From a checkpoint of a small self-supervised image encoder: widths [64, 128, 256], 45211 training examples.
Rows from block 5 of a small self-supervised image encoder, named by matrix and row number. Rows with one number within an expert belong to one neuron, the router's apart. Each number is 50 + 15 x the weight over its row's rms, rounded and kept within 0 to 99. All counts start at 0.
After each expert's rows are labels from the 100 images, of 14848, where the router gives the expert most weight on average: "strongest on" is what is common among them. Only what is clearly more common there than usual is listed. The data: larger renderings of crowded toy scenes.
# router: router (model.blocks.5.mlp.router.weight, 8x128), inputs 64-127
# gate: expert gate (model.blocks.5.mlp.gate, 8x32x128), inputs 64-127
# up: expert up (model.blocks.5.mlp.up, 8x32x128), inputs 64-127
# down: expert down (model.blocks.5.mlp.down, 8x128x32, transposed), outputs 64-127

# expert 7
router.7:55 26 45 15 35 35 33 47 61 58 48 54 42 70 46 25 45 73 43 48 50 21 74 53 60 76 29 52 54 33 64 67 46 38 65 59 62 57 83 29 74 62 39 82 43 38 36 44 64 88 51 60 55 46 23 59 62 38 40 41 38 62 49 49
gate.26:56 48 60 46 58 76 50 26 59 87 42 57 38 50 53 35 52 50 50 61 31 40 58 47 29 68 50 36 50 50 70 52 50 51 71 91 55 40 39 40 46 51 48 37 46 72 37 59 56 53 76 49 52 58 26 51 50 50 47 75 52 53 59 37
up.26:57 50 50 51 45 55 65 80 51 35 50 49 56 41 50 62 50 41 54 51 54 51 43 11 54 42 48 51 49 45 16 35 49 43 47 37 53 60 47 44 40 55 63 80 50 50 57 70 50 38 44 85 24 48 78 50 51 46 79 47 35 51 48 57
down.26:62 34 60 50 62 86 39 49 43 53 25 30 83 46 48 39 46 51 51 63 50 50 99 46 58 58 64 22 73 50 72 49 62 75 64 47 53 52 52 52 50 49 58 49 59 47 57 40 55 51 47 35 67 50 32 51 36 50 37 47 50 99 60 62
gate.27:56 56 43 40 33 45 44 49 53 65 23 58 45 49 99 44 47 67 48 70 49 54 55 54 43 50 48 34 43 19 48 56 48 42 43 60 68 50 52 50 62 59 46 36 61 47 51 54 49 71 60 44 73 56 34 42 75 42 20 60 47 51 56 24
up.27:55 45 48 53 50 32 57 37 57 28 79 41 35 50 23 81 50 50 33 36 47 50 54 55 50 52 62 84 99 70 54 42 59 50 47 51 46 32 49 42 55 51 63 65 67 68 47 59 52 45 35 69 45 50 69 89 55 52 74 24 53 48 23 54
down.27:45 43 32 69 60 44 64 23 35 54 63 64 52 27 81 48 42 64 29 47 42 74 46 56 46 28 58 46 55 83 76 48 39 59 50 56 44 31 72 46 48 45 54 50 49 50 55 73 51 90 55 91 56 62 74 59 30 46 53 48 52 44 32 82
gate.28:40 31 49 47 37 16 55 71 49 23 57 48 81 66 39 53 40 48 47 44 22 66 61 73 46 44 40 38 42 51 84 42 29 35 51 33 55 53 51 48 52 32 45 64 64 24 52 69 65 77 42 60 75 56 49 57 50 44 23 59 43 36 30 61
up.28:52 54 63 49 61 49 30 41 50 52 29 40 70 36 73 48 21 49 45 47 49 51 66 51 50 64 50 15 52 75 43 75 03 50 56 50 33 32 57 50 40 60 36 27 31 29 33 53 67 42 53 51 58 35 43 35 25 57 58 46 41 51 63 27
down.28:60 72 32 47 57 38 62 56 32 46 52 50 66 52 58 54 35 50 46 97 84 50 47 50 50 50 50 61 50 50 34 50 81 23 75 81 50 50 53 60 42 44 50 69 75 40 77 38 54 43 43 33 37 50 43 54 25 57 50 50 72 49 41 51
gate.29:28 42 16 40 54 38 80 43 46 42 58 51 53 67 75 39 45 75 77 49 72 52 56 51 57 59 57 48 50 61 50 55 77 47 64 50 66 02 66 48 66 53 20 55 56 42 34 55 77 50 68 62 56 42 35 46 46 44 56 42 42 73 50 18
up.29:40 48 57 42 50 49 44 52 66 46 58 81 84 62 48 79 54 40 82 47 66 50 51 31 46 19 47 10 41 59 50 45 52 58 41 48 48 55 46 36 50 55 48 51 50 36 53 47 64 51 40 32 50 65 47 16 58 58 55 52 62 21 50 48
down.29:56 53 60 97 21 51 87 49 45 44 42 50 48 26 37 50 56 42 65 52 54 95 28 38 81 49 67 39 55 48 53 45 25 52 62 45 73 61 12 59 30 55 61 28 48 45 55 28 36 50 55 45 48 42 43 47 34 48 52 51 64 51 60 50
gate.30:65 69 46 65 53 28 80 48 62 59 52 50 39 67 38 46 41 54 40 56 53 50 50 62 50 64 43 53 47 40 13 74 38 51 51 50 27 59 50 50 69 38 67 69 44 32 22 50 57 75 80 34 51 33 51 57 61 30 49 39 62 48 57 48
up.30:99 52 58 23 49 42 71 51 71 52 51 50 61 50 47 46 32 69 50 60 53 61 52 56 53 48 51 46 31 42 51 63 60 49 73 57 58 64 60 48 54 33 56 85 41 34 44 70 48 64 51 30 43 54 52 48 55 46 56 41 45 49 68 30
down.30:47 47 57 59 33 37 64 18 45 50 50 50 52 12 52 50 52 61 33 51 51 49 23 61 76 16 50 73 50 80 24 40 31 42 36 64 44 57 63 49 73 51 54 41 27 51 64 79 56 42 50 39 51 54 55 51 49 51 51 37 27 52 50 17
strongest on: count: six

# expert 5
router.5:65 46 53 65 71 45 55 43 57 40 35 51 39 26 46 70 37 42 67 63 54 62 44 16 56 30 72 17 59 66 44 48 46 60 34 32 45 48 37 64 08 49 69 31 51 68 57 51 60 28 27 51 74 69 66 11 63 80 55 62 47 54 71 37
gate.5:46 53 50 64 51 65 76 51 32 46 46 57 52 37 77 50 52 53 52 83 57 80 25 32 28 44 49 00 73 61 27 44 39 50 50 49 73 53 36 85 33 36 34 52 55 79 63 72 46 29 50 48 67 67 49 39 41 52 51 76 62 54 50 50
up.5:50 58 53 52 44 57 80 51 46 44 49 63 54 48 69 29 49 42 55 54 58 59 44 49 18 40 73 24 59 51 49 47 84 49 52 34 50 34 56 46 40 47 47 50 43 54 53 44 92 18 50 48 70 50 66 47 32 50 46 64 43 57 89 41
down.5:86 58 52 51 76 30 51 57 70 48 45 46 40 48 69 63 34 48 41 56 49 78 54 72 60 51 73 64 50 29 40 29 50 18 49 49 49 51 49 79 51 61 50 51 54 28 55 48 61 37 45 51 31 56 30 49 56 60 49 50 75 37 49 48
gate.6:47 49 65 46 49 36 45 62 49 54 49 70 57 50 50 48 51 51 47 54 46 55 48 44 56 82 49 47 74 49 48 42 63 49 42 50 55 75 73 44 50 50 52 38 34 30 65 67 82 55 50 53 57 19 42 53 43 50 04 37 50 57 48 73
up.6:88 43 53 46 51 38 48 54 63 48 57 50 54 21 48 62 50 43 55 70 46 46 49 14 73 29 69 49 43 79 28 41 50 45 46 50 37 50 20 38 35 55 51 38 54 47 57 75 49 18 32 50 69 56 44 45 54 60 61 60 60 39 25 32
down.6:23 35 54 60 82 32 30 46 63 43 39 28 64 50 47 42 46 61 70 39 77 40 90 58 37 50 49 50 74 50 50 53 23 66 53 58 14 51 47 28 53 55 57 50 82 49 50 66 00 51 49 46 60 29 50 47 37 77 81 48 57 56 69 39
gate.7:73 51 57 60 51 15 57 49 69 41 50 50 52 51 57 82 38 49 50 82 51 54 49 19 50 43 64 29 36 29 51 35 51 39 50 49 64 43 63 52 51 55 11 50 79 52 51 52 51 45 30 50 46 34 46 48 46 50 08 34 49 46 62 64
up.7:49 43 44 57 49 36 72 51 47 39 60 63 47 63 84 57 50 46 50 53 50 88 33 52 50 53 56 50 51 37 53 17 44 34 44 35 70 49 57 43 50 32 03 34 55 48 65 93 48 45 50 54 62 68 68 45 62 55 43 50 50 39 64 49
down.7:27 38 49 61 60 44 38 55 34 48 14 48 50 47 29 64 51 21 78 22 35 22 46 53 39 65 42 53 54 50 68 60 31 47 56 53 46 52 51 51 46 50 51 52 73 61 07 43 48 50 45 22 49 49 25 45 50 84 84 42 50 48 15 50
gate.8:48 22 48 57 49 44 55 68 81 36 50 58 46 51 58 55 52 27 74 51 98 50 49 46 51 14 53 45 33 45 15 55 11 41 27 66 49 31 45 49 45 86 60 41 73 62 56 50 48 43 48 52 52 44 61 18 56 50 72 33 22 47 50 60
up.8:49 47 49 00 89 50 32 47 50 59 43 51 46 62 62 47 52 53 42 64 30 51 72 34 52 48 59 38 47 57 56 52 50 50 73 54 21 46 32 48 17 54 37 26 60 64 36 80 64 29 42 85 72 51 45 29 48 56 51 49 53 51 53 40
down.8:42 53 40 51 45 40 51 30 38 64 49 53 51 43 00 51 77 63 51 41 45 41 28 68 48 50 24 57 52 51 62 50 50 27 48 30 38 65 52 39 29 49 35 84 65 51 08 25 44 77 42 07 32 59 43 32 32 58 78 54 52 33 46 57
gate.9:49 49 52 50 65 48 50 35 26 43 56 50 57 55 45 45 49 82 32 50 50 50 49 49 71 92 48 50 51 57 67 53 50 52 97 49 50 20 47 35 51 48 45 49 13 25 12 53 53 50 54 54 69 30 44 46 48 45 59 56 25 43 50 60
up.9:10 50 44 51 42 77 47 31 47 11 55 32 43 64 50 49 51 28 57 53 51 43 68 46 58 29 45 49 54 49 33 32 50 66 27 27 45 45 58 75 62 49 54 59 43 40 49 29 53 53 27 58 63 51 79 51 31 50 45 45 98 56 48 69
down.9:42 57 26 51 63 61 50 30 48 34 51 49 47 57 31 47 42 40 56 57 33 49 59 42 69 42 38 47 38 68 73 52 53 50 51 57 37 53 25 65 59 43 53 33 68 50 56 49 44 51 46 50 30 51 55 34 42 48 39 44 59 37 69 66
strongest on: count: six

# expert 1
router.1:62 73 33 29 36 50 62 50 64 57 72 70 32 30 43 40 74 61 47 32 56 58 31 70 35 50 64 80 31 51 50 21 57 48 52 56 39 35 30 63 55 33 23 40 33 58 58 48 43 51 70 61 35 59 35 49 58 49 50 19 54 45 53 38
gate.26:46 55 50 44 44 40 78 46 59 37 47 58 50 69 74 15 40 64 95 69 56 45 45 54 50 60 59 35 33 03 51 44 50 29 50 45 50 55 70 55 62 49 03 54 49 49 49 88 58 50 50 64 37 54 46 38 29 50 28 45 40 59 61 47
up.26:53 21 40 69 41 57 56 54 60 48 66 54 38 33 45 41 38 40 20 29 48 51 52 49 47 45 50 61 47 49 59 50 54 55 57 69 40 46 46 15 57 47 18 46 78 81 94 64 37 51 60 27 47 52 37 57 50 45 63 46 65 34 19 47
down.26:54 56 49 41 36 53 49 49 70 51 51 48 49 57 43 65 61 65 50 70 33 49 50 51 50 58 57 50 73 26 39 55 68 35 27 51 61 42 51 33 42 76 25 41 58 55 43 58 49 99 65 54 56 17 36 26 57 50 51 48 50 85 99 48
gate.27:49 50 66 64 56 51 54 46 53 55 47 53 69 50 49 50 50 26 38 49 16 68 42 54 47 48 45 51 55 50 40 64 45 50 46 50 24 37 49 48 02 71 46 45 46 50 83 35 51 38 55 50 30 43 56 49 53 55 86 50 68 52 40 67
up.27:56 64 74 55 59 51 50 48 45 52 47 41 51 26 49 69 50 50 47 41 37 79 46 54 37 48 50 50 60 53 46 41 47 72 45 35 49 42 46 57 17 52 50 35 51 51 55 32 48 47 51 73 49 50 50 51 49 52 52 50 22 33 69 37
down.27:49 47 32 51 63 60 43 34 49 27 99 49 49 39 58 47 51 75 39 38 50 45 59 50 58 69 28 51 51 48 76 23 56 38 50 38 80 48 03 67 54 39 56 52 20 49 44 62 80 40 64 17 24 52 67 60 49 50 48 75 45 44 63 53
gate.28:37 08 46 41 43 33 54 42 82 43 51 66 48 92 49 32 77 50 49 36 51 30 53 51 51 52 35 52 57 47 55 51 37 43 75 52 47 14 55 49 64 46 47 86 32 55 58 71 51 71 50 52 48 53 44 75 51 38 74 16 53 50 27 47
up.28:49 44 50 21 51 32 56 49 51 57 52 57 50 99 50 39 56 52 34 37 49 26 49 46 52 54 33 53 51 43 56 61 53 47 62 41 52 49 69 35 61 50 62 97 47 45 56 82 51 69 50 50 47 32 31 70 58 29 37 32 51 77 51 53
down.28:64 48 28 52 56 89 54 60 71 21 63 05 57 47 46 53 44 58 50 36 46 42 55 62 64 74 42 48 59 57 69 51 28 47 26 49 12 52 50 53 31 51 55 48 50 90 70 12 51 49 42 53 68 44 50 56 37 29 55 32 63 38 05 33
gate.29:49 57 33 57 42 51 50 28 48 57 72 42 48 41 49 45 65 55 35 29 50 28 50 50 10 58 35 52 56 46 50 51 12 41 49 67 60 07 47 54 66 50 13 51 75 53 52 55 31 95 67 51 23 48 46 52 44 44 51 47 61 49 52 51
up.29:52 40 19 74 50 51 70 45 50 55 57 40 41 59 41 48 55 50 81 42 91 40 45 51 22 48 50 41 48 52 51 51 46 11 50 95 59 13 58 48 99 43 49 52 65 50 31 56 46 93 58 51 67 50 50 74 49 48 21 41 50 63 51 51
down.29:48 41 69 13 42 28 49 53 53 44 08 54 50 50 53 63 60 47 50 41 50 48 59 50 30 53 14 56 50 39 51 45 55 48 63 58 51 66 48 48 52 82 50 51 30 17 55 45 46 82 61 43 43 40 48 50 56 50 50 73 76 29 48 44
gate.30:86 48 50 48 22 30 51 62 50 49 50 48 50 47 65 34 48 46 54 49 42 33 57 52 51 60 53 36 47 08 50 54 37 40 53 57 48 54 53 50 59 99 51 50 53 48 34 67 52 70 50 51 50 50 20 44 56 46 38 48 50 41 52 50
up.30:66 41 41 26 50 77 35 64 68 53 47 55 45 73 51 62 84 28 47 47 50 52 52 44 49 16 17 54 52 75 35 43 65 55 50 49 68 33 36 48 47 62 51 56 50 52 56 48 51 42 65 72 45 53 08 54 62 38 78 40 80 53 41 52
down.30:52 55 49 49 50 83 73 85 49 50 43 70 68 58 50 46 60 65 51 50 50 32 62 51 44 51 21 57 60 48 38 41 45 18 61 50 54 54 70 49 64 45 52 40 34 57 25 60 84 52 32 51 58 50 16 46 44 50 51 39 36 72 48 40
strongest on: count: two

# expert 3
router.3:41 40 25 66 50 57 61 69 56 36 45 57 35 32 51 65 60 32 99 49 77 36 46 38 30 24 68 40 18 59 39 53 36 35 21 84 60 42 54 44 50 68 35 57 54 64 66 49 36 13 49 67 32 56 59 55 41 55 56 41 46 46 37 43
gate.5:51 30 47 46 49 39 57 56 43 47 50 48 63 92 49 44 19 49 35 66 31 33 58 49 50 68 40 46 46 47 49 72 50 25 73 47 50 55 59 41 41 52 73 37 50 41 42 69 50 50 45 58 55 00 44 48 51 46 52 64 45 55 42 44
up.5:51 48 26 39 27 49 74 48 51 43 76 50 49 55 33 82 66 65 49 36 53 37 28 47 25 47 58 64 57 66 33 49 25 39 51 51 41 28 09 50 23 30 46 36 45 34 49 55 41 48 53 50 14 49 49 65 42 42 62 54 72 15 33 59
down.5:26 47 54 47 42 44 44 50 33 74 49 19 51 69 36 00 58 51 34 50 51 29 53 53 50 57 36 63 52 49 58 39 26 50 65 40 53 57 46 48 72 51 50 48 50 76 52 00 23 28 08 53 53 26 50 50 52 47 57 48 50 66 51 57
gate.6:51 67 45 50 30 49 48 47 50 28 50 43 47 53 51 00 51 49 42 65 57 47 48 57 29 45 44 55 28 48 49 41 39 50 36 97 41 49 53 49 77 50 35 73 41 54 85 50 23 66 46 38 30 52 48 51 49 19 38 36 66 50 50 33
up.6:50 01 43 50 53 34 40 92 49 77 39 50 49 63 60 50 35 51 43 45 38 18 96 48 37 50 57 43 50 20 40 59 43 45 46 60 52 46 46 45 46 74 74 70 59 68 77 77 45 44 52 63 54 49 52 49 39 79 24 42 31 80 33 61
down.6:50 55 29 52 52 41 09 51 88 46 63 69 47 79 55 26 35 48 67 53 86 48 49 50 37 57 45 52 49 49 22 65 60 53 52 82 51 43 70 52 48 48 49 50 42 33 35 44 30 49 35 49 52 40 52 40 66 63 33 61 68 54 53 45
gate.7:52 37 43 59 41 40 91 59 59 15 50 53 49 36 45 50 63 27 99 35 74 69 21 59 41 35 68 55 48 49 42 57 43 40 32 50 23 38 46 63 50 53 47 50 24 50 66 70 32 52 50 46 51 64 78 69 45 47 50 47 65 36 51 74
up.7:72 54 36 59 40 33 73 50 73 33 44 28 00 51 80 44 50 54 78 53 64 48 34 45 48 50 69 40 28 19 42 69 40 70 43 83 26 39 71 46 55 49 49 49 39 55 59 50 34 56 46 49 56 55 45 51 48 10 26 39 36 50 59 42
down.7:48 63 84 31 54 65 47 53 43 46 59 50 68 49 19 63 50 52 00 55 07 39 48 72 75 70 48 27 49 63 41 55 53 50 59 38 57 89 49 74 49 48 30 45 54 56 26 49 54 50 50 32 51 50 50 47 35 47 74 45 51 47 55 22
gate.8:48 51 50 36 54 34 46 41 35 47 37 07 51 89 36 54 49 40 45 47 23 30 50 06 51 47 47 58 44 62 52 50 44 40 65 53 00 53 44 57 54 48 64 57 53 36 49 69 58 93 51 82 57 51 57 46 58 66 50 44 65 46 48 62
up.8:50 51 38 54 77 53 49 51 40 51 45 45 69 66 47 62 38 47 63 58 63 01 47 48 59 50 50 46 32 53 53 81 33 43 43 50 50 65 51 38 42 52 56 69 51 49 67 37 63 49 46 52 38 43 76 48 50 65 55 70 59 46 46 50
down.8:44 39 31 55 29 50 74 55 30 52 43 21 49 45 48 65 50 45 76 38 53 52 48 58 68 25 52 49 95 07 50 35 50 47 44 51 48 38 32 55 61 52 75 51 50 38 69 46 30 66 54 58 54 52 83 50 50 62 50 59 65 58 28 75
gate.9:58 78 51 50 35 50 54 50 44 52 44 78 46 57 58 48 68 44 52 32 68 48 32 38 44 48 43 76 24 56 35 31 51 52 58 57 68 62 31 42 54 39 41 22 47 52 60 45 57 50 59 51 22 60 29 51 64 52 54 46 68 09 46 27
up.9:88 57 53 27 50 55 41 41 51 38 58 49 44 16 65 50 57 52 35 45 40 50 50 50 29 53 47 50 74 50 32 30 77 76 67 50 45 37 27 75 61 50 49 57 50 45 28 57 51 86 50 63 51 50 81 39 62 60 51 48 32 51 71 73
down.9:45 50 24 47 50 30 48 23 11 58 48 46 52 68 50 50 49 63 51 50 68 50 52 52 77 50 00 57 50 50 00 66 50 47 51 54 56 49 52 49 54 44 58 54 50 49 49 10 36 74 48 45 51 47 51 50 47 50 50 51 43 44 47 54
strongest on: light from behind the scene

# expert 6
router.6:69 45 45 78 44 60 31 35 61 47 54 24 30 79 26 62 59 40 28 45 57 86 38 59 56 45 41 73 82 54 44 50 76 78 33 36 45 25 32 41 38 47 76 61 48 69 58 45 39 67 53 41 47 34 73 71 47 51 56 46 61 67 48 47
gate.26:56 45 55 38 42 50 37 55 72 53 40 65 58 28 53 17 49 48 40 64 29 14 44 71 44 58 51 49 40 50 59 51 16 40 57 62 53 73 80 40 84 32 24 37 38 53 46 44 58 80 50 51 67 49 37 50 56 19 23 25 19 53 48 42
up.26:54 58 57 45 50 26 52 63 34 23 52 45 56 45 83 51 41 62 57 37 47 41 71 40 57 51 50 43 40 27 71 36 46 42 47 66 49 33 64 54 68 52 41 49 62 39 47 69 49 56 64 53 59 65 42 16 64 33 47 55 22 40 83 46
down.26:40 49 42 52 70 70 07 32 47 59 53 62 47 50 60 57 42 48 45 45 47 47 50 23 54 47 51 55 49 48 49 66 51 59 63 48 51 56 55 29 73 66 65 65 71 99 58 59 49 49 76 61 29 37 68 45 72 51 49 46 45 81 42 43
gate.27:39 50 82 50 44 51 38 42 50 60 51 51 53 52 38 29 59 32 42 56 42 52 31 99 57 57 38 62 54 41 44 48 46 39 52 43 51 77 61 45 69 19 47 60 40 50 54 45 53 88 44 35 55 27 50 61 48 15 31 29 46 59 49 42
up.27:50 71 43 77 39 22 50 56 58 23 68 34 48 66 44 54 55 28 50 50 45 81 58 70 64 47 35 51 50 34 53 67 52 54 50 43 24 29 35 61 44 48 69 64 43 29 53 56 47 58 58 25 29 42 60 47 46 28 49 48 61 39 81 52
down.27:18 34 45 50 28 30 29 51 55 99 41 49 58 55 51 50 23 77 74 00 49 37 68 46 36 40 64 52 51 53 51 40 50 60 54 65 55 55 51 49 52 72 50 88 65 55 53 27 34 50 45 56 89 42 65 55 40 50 66 53 46 67 40 47
gate.28:53 36 48 20 62 67 30 50 48 48 50 52 53 63 49 66 53 76 44 50 48 33 43 51 52 59 53 58 43 50 55 46 57 77 49 53 23 44 37 37 44 47 65 51 50 51 45 29 48 50 52 29 46 31 43 49 46 45 81 67 74 39 48 29
up.28:26 50 62 25 63 51 49 75 56 43 49 50 51 65 47 47 50 50 52 67 55 39 49 48 99 62 37 51 45 79 47 41 52 35 64 62 52 53 46 53 29 49 44 39 36 28 47 50 39 31 60 35 77 37 21 50 60 26 46 48 70 53 49 49
down.28:70 50 22 42 49 74 65 47 60 50 40 30 40 50 56 46 67 48 66 13 46 59 42 52 26 52 58 50 51 33 53 51 35 50 52 52 42 47 50 46 21 50 43 50 50 51 50 39 28 54 50 49 49 86 55 54 45 34 21 43 48 50 52 38
gate.29:52 62 58 87 16 55 50 38 48 62 55 44 60 46 49 65 88 26 46 54 50 48 28 65 46 50 50 87 55 65 21 48 77 51 50 26 55 66 49 68 62 93 66 47 03 66 57 43 26 19 35 42 46 39 52 66 51 43 49 56 46 55 50 50
up.29:54 11 60 34 43 52 52 50 72 61 53 59 49 68 46 67 69 56 41 22 48 41 39 39 51 50 38 61 51 63 56 43 23 36 45 48 51 66 38 38 69 78 58 49 39 35 50 51 45 53 45 75 50 49 51 53 78 46 63 50 50 46 37 43
down.29:70 41 53 57 66 55 46 54 32 27 24 55 43 61 46 50 07 49 27 61 47 59 27 47 51 50 77 49 68 57 70 53 76 51 51 31 52 47 50 46 37 35 26 50 47 61 50 47 82 37 50 15 73 57 24 63 56 43 44 66 46 48 50 54
gate.30:57 50 57 68 62 08 52 60 61 30 59 52 53 36 49 78 44 46 50 48 44 38 53 51 53 47 50 43 49 56 48 43 39 55 04 50 32 48 51 54 28 64 50 64 50 42 35 28 20 50 42 31 62 65 58 46 63 70 37 70 50 47 52 30
up.30:52 70 44 23 50 50 50 66 30 64 40 60 49 52 49 41 43 49 55 53 48 50 71 25 41 51 50 50 09 55 72 52 49 21 51 99 53 54 45 46 60 40 50 50 42 45 51 47 58 32 99 51 40 25 35 50 57 34 52 48 52 37 71 49
down.30:51 99 54 50 31 79 53 49 67 33 55 34 16 52 65 64 56 51 10 47 53 84 49 51 33 49 48 56 55 62 55 47 70 29 29 41 77 48 46 48 57 68 39 49 50 51 47 50 51 57 41 51 79 50 58 70 82 46 48 47 58 47 97 50
strongest on: count: two

# expert 0
router.0:38 61 40 71 60 65 54 64 37 53 48 73 76 66 38 44 03 42 35 47 59 59 47 61 56 62 52 51 54 52 46 69 26 51 46 41 49 68 41 46 34 43 52 57 41 44 73 27 74 28 47 40 25 37 41 58 22 43 44 49 78 25 52 72
gate.5:50 39 49 66 90 83 52 53 51 50 47 50 30 50 44 47 46 41 51 84 61 50 52 46 64 64 53 28 48 48 40 53 59 49 49 68 80 59 46 43 47 48 05 69 97 99 92 50 29 47 45 54 27 39 39 50 23 67 54 50 53 65 49 57
up.5:60 79 36 49 50 44 47 23 45 59 47 49 50 35 57 51 50 94 54 23 75 44 51 47 51 43 53 48 59 43 76 49 47 45 46 26 47 49 66 53 52 51 91 50 25 44 00 50 52 67 43 53 46 46 99 51 67 56 51 41 39 60 58 48
down.5:58 50 46 50 47 46 94 30 62 50 52 48 62 50 50 43 69 58 42 42 50 99 48 68 50 46 29 52 49 51 51 48 57 69 82 72 41 49 36 53 62 15 50 66 30 55 81 48 37 46 56 33 36 39 74 55 58 25 56 30 53 29 47 62
gate.6:15 27 56 44 34 56 58 49 69 40 47 50 39 51 57 52 59 01 52 31 58 32 60 44 17 28 50 58 41 58 42 49 51 26 49 54 64 38 71 42 92 90 57 80 60 51 50 51 50 51 44 56 32 57 54 50 50 37 49 32 64 77 48 80
up.6:32 62 61 48 39 63 79 52 30 36 55 53 59 51 42 56 73 28 39 43 29 75 50 49 38 44 49 56 52 78 08 24 57 45 52 44 67 12 53 76 50 47 50 54 63 37 52 57 62 50 59 71 27 41 48 51 21 52 67 52 65 44 34 88
down.6:60 60 33 81 50 45 73 52 56 37 55 40 41 56 38 74 46 60 79 46 74 53 32 59 50 53 45 70 48 48 56 63 63 50 51 50 47 50 43 38 49 51 47 51 20 46 61 24 25 48 39 47 51 38 50 56 41 72 32 38 28 60 50 48
gate.7:52 35 58 40 18 26 53 79 91 81 34 70 45 54 50 50 50 47 51 55 49 21 49 49 46 14 51 51 73 48 49 34 56 43 50 55 62 56 67 51 60 70 38 69 44 57 83 77 43 56 40 49 28 55 30 60 71 52 42 26 50 59 49 48
up.7:43 50 79 54 35 55 48 44 49 61 32 62 80 64 53 36 14 28 45 50 50 46 48 56 56 77 54 72 60 42 28 53 45 53 43 48 65 53 74 38 39 64 56 50 11 56 62 46 71 19 34 40 28 18 45 58 44 58 42 51 72 58 38 55
down.7:60 39 23 75 62 61 47 56 37 54 61 09 59 47 62 24 36 82 50 35 48 52 50 51 47 50 55 49 44 61 50 47 46 33 32 80 39 45 64 55 36 41 56 22 59 53 26 47 77 43 31 51 72 53 38 47 48 50 08 49 44 57 44 78
gate.8:74 49 44 65 49 33 61 51 38 13 37 35 50 42 55 50 24 57 52 50 53 53 31 53 61 49 71 25 69 48 27 52 40 77 44 50 45 45 65 55 04 46 50 49 72 54 42 59 48 34 41 48 91 46 87 44 21 73 43 48 55 79 40 63
up.8:38 75 49 34 15 54 26 53 93 56 93 61 44 52 42 49 56 57 44 37 46 41 55 59 51 51 45 83 52 51 71 29 66 50 50 48 57 56 33 48 55 49 52 50 50 50 38 47 48 44 76 40 40 50 45 51 62 50 67 48 59 27 44 00
down.8:71 49 59 22 60 26 55 59 11 50 29 48 59 61 67 50 48 48 56 57 50 28 56 67 50 52 51 02 41 53 55 54 48 29 28 53 46 47 64 37 47 36 61 72 49 39 49 38 76 48 42 00 61 44 30 55 32 56 39 49 66 51 50 31
gate.9:38 55 32 49 71 51 39 79 75 48 88 29 45 49 38 50 51 42 51 60 50 51 46 40 99 63 62 51 25 60 29 54 49 51 68 53 57 48 52 52 45 61 39 50 50 48 60 66 05 28 50 45 58 48 45 50 51 50 56 52 50 68 42 48
up.9:50 60 49 51 46 33 57 51 44 40 37 97 64 36 53 57 40 64 56 45 51 47 55 55 14 19 41 50 23 63 84 47 50 25 31 55 46 53 62 49 57 34 69 36 31 33 35 55 60 48 50 62 55 55 75 47 45 59 81 36 50 25 56 63
down.9:48 77 81 65 37 29 55 48 69 47 50 10 73 47 50 47 68 51 69 40 54 52 29 51 50 32 52 65 51 53 54 59 55 63 46 49 50 44 54 64 50 41 36 51 24 45 55 82 54 50 45 51 12 61 46 50 46 39 52 05 51 38 53 35
strongest on: count: two